Weights of a small model that predicts nearness at each pixel.
Data: trained on renderings of 100 made-up gadgets, each built of a few solids, in any pose, 97500 training examples, 83.5 epochs.
Rows from block 3 of the decoder of a small model that predicts nearness at each pixel, named by matrix and row number. Rows with one number belong to one channel. Each number is 128 + 32 x the weight over its row's rms, rounded and kept within 0 to 255. All counts start at 0.
After each channel's rows are labels from the 100 images, of 14848, where the channel reaches its highest value: "peak on" is the class under the peak. Only what is clearly more common there than usual is listed. The data: renderings of 100 made-up gadgets, each built of a few solids, in any pose. In brackets: how many of the 100, against the usual share in percent.
# convs0: first 3x3 conv (decoder.decb.0.1.convs.0.weight, 64x64x3x3, each kernel summed), inputs 0-63
# convs1: second 3x3 conv (decoder.decb.0.1.convs.1.weight, 64x64x3x3, transposed, each kernel summed), outputs 0-63

convs0.62 [126 129 134 119 128 128 128 122 128 146 140 125 116 128 129 134 129 128 126 131 127 134 129 128 144 128 128 126 128 128 129 133 124 128 130 128   0 128 127 138 130 128 127 130 128 151 128 124 122 128 128 128 126 128 127 129 130 117 128 150 129 128 124 128]
convs1.62 [128 129 128 128 128 130 128 129 125 129 128 130 126 129 125 119 128 128 132 128 128 128 126 127 129 128 128 127 129 126 125 145 128 128 123 129 255 129 127 127 128 128 126 114 131 128 130 130 123 127 128 127 128 128 126 127 128 128 127 129 128 129 129 128]
peak on: second colour (51 vs 5.6); main colour (45 vs 12.9)

convs0.8 [107 131 137 105 128 128 127 176 128 128 137 132  71 208 145  94  86 128 123 172 110  55 129 134 128 128 128 124 128 128 129  95 126 186 128 130 153 130 128 117 166 128 124 146 128 129 128 121 113 102 128 128 154 128 130 110 237 141 128 133 120 128 255 128]
convs1.8 [150  81 132 145 131 124 116 116 130  96 118 110 122 140 127 173  88 134 127  70 157 111 129 145 129 128 131 109 128 126 127 124 131  99 130 127 127 139 137 138 186 132 121 130 133 128 128 129 166 120 131 128 128 127 115  92  30 147 128 120 125 130   0 128]
peak on: second colour (41 vs 5.6); main colour (40 vs 12.9)

convs0.27 [114 125 138 121 128 128 126  66 128 146  70 104 125 132 134 127 126 128  50 128  99 182 128 160 124 128 128  77 128 128 168 159 133  62 128 136 118 128 128  80 140 128 112 134 128   0 128 136  98 117 129 128 131 128 115 172 106 142 128 109 123 128 118 128]
convs1.27 [128 117 146 126 134 123 122 178 127 129 148 149 122 128 127 132 179 128 171 162 124   0 127 108 118 123 132 129 129 128  92 128  61 142 126 101 127 218 123 118 128 121  87 124 127 255 127 121 123 173 128 127 130 127 142 105 129 128 133 131 128 128 133 124]
peak on: second colour (56 vs 5.6); main colour (34 vs 12.9)

convs0.10 [154 130 104 123 128 128 130 120 128 166 136   0 142 132 121 126 103 128 159 129 111 104 128 140 127 128 128 118 128 128 126 195 165  46 126 133 127 126 128 150 133 128 117 112 128 157 128  93 246 100 128 128  77 128 110 154 117 105 128 135  96 128  93 128]
convs1.10 [137 113 129 147 133 127 111 100 124  70 114 209 113  45 125 141 104 126 157 152 129 125 117 144 117 128 144 129 133 124 159  86 114 131 132 156 128 131 133 123  10  95 120 140 133  89 125 143  21 111 124 138 156 120 122 141 120 141 133  41  88 122 107 139]
peak on: main colour (50 vs 12.9); second colour (44 vs 5.6)

convs0.36 [159 146  92 136 128 128 131 195 128 126  93 112 141 118 137 103  82 128 140 128 180 130 128  97  76 128 128  88 128 128 150 166  68 254 128 121  29 186 128 168 123 128 118 130 128 115 127  98 118 125 128 128 175 128  98 104 147 110 128  79 110 128  97 128]
convs1.36 [129 127 109 133 130 122  88 151 120 137 136 200 136 174 181 137 132 146 119 125  98 102 132 110 145 132 117 173 129 121  67 144 138 255 127 103 137  57 126 187 111 122 104 121 116 131 128 150  74 132 128 130 169 134 118 124 115 138 133 150 122 121 129 120]
peak on: main colour (36 vs 12.9)

convs0.15 [123 129 132 128 128 128 128 129 128 128 128 134  14 145 128 255 133 128 128 140 130 144 128 133 127 128 128 136 128 128 127 134 122 140 127 128 122 128 128 131 126 128 129 138 128 140 128 128 128 118 128 128 123 128 125 125 124 121 128 120 125 128 121 128]
convs1.15 [118 152 141 146 130 128 117 123 127 145 130 134 255 129 132   0 130 130 128 152 130 123 127 125 128 127 126 129 127 131 131 129 131 124 130 114 128 127 129 119 109 127 127 131 130 122 126 125 129 130 129 126 133 127 119 127 129 127 127 125 130 130 131 128]
peak on: second colour (51 vs 5.6); main colour (47 vs 12.9)

convs0.56 [122 128 122 127 128 128 131 165 129   0 147 118 119 128 137 143 129 128 122 111 122 115 128 111 120 128 128 126 128 128 126 106  90  99 130 123   0 127 127 127 121 128 122 127 128 133 130 110 136 136 128 128 127 128 102 132 147 145 128 122 143 129 156 128]
convs1.56 [127 128 127 127 128 131 129 129 127 129 129 129 130 125 128 131 129 127 128 128 127 128 124 125 132 128 125 130 132 125 119 135 127 132 122 131 255 129 120 129 129 125 126 128 128 128 126 126 131 129 131 131 126 126 127 130 129 130 122 129 128 126 128 129]
peak on: second colour (45 vs 5.6); main colour (44 vs 12.9)

convs0.55 [129 129 143 119 128 128 128 121 128 129 142 121 125 131 123 129 120 128 118 127 118 152 128 150  29 128 128 136 128 128 129 134  91 102 128 123 106 127 128 100 139 128 125 128 128 112 128 110  95 130 128 128  60 128 124 126 136 255 128 123 151 128 123 128]
convs1.55 [120 142 154 117 132 130 177 132 135 124 110 126 106  84 105 137 140 122 166 103 120 127 136 209 199 131 128 124 125 133  81 130 125 128 128 196 151 137 121 170 129 130 128  95 118 114 134 145 149 158 132 132 170 127  80 138 119   0 132 217 120 125 121 129]
peak on: second colour (63 vs 5.6); main colour (37 vs 12.9)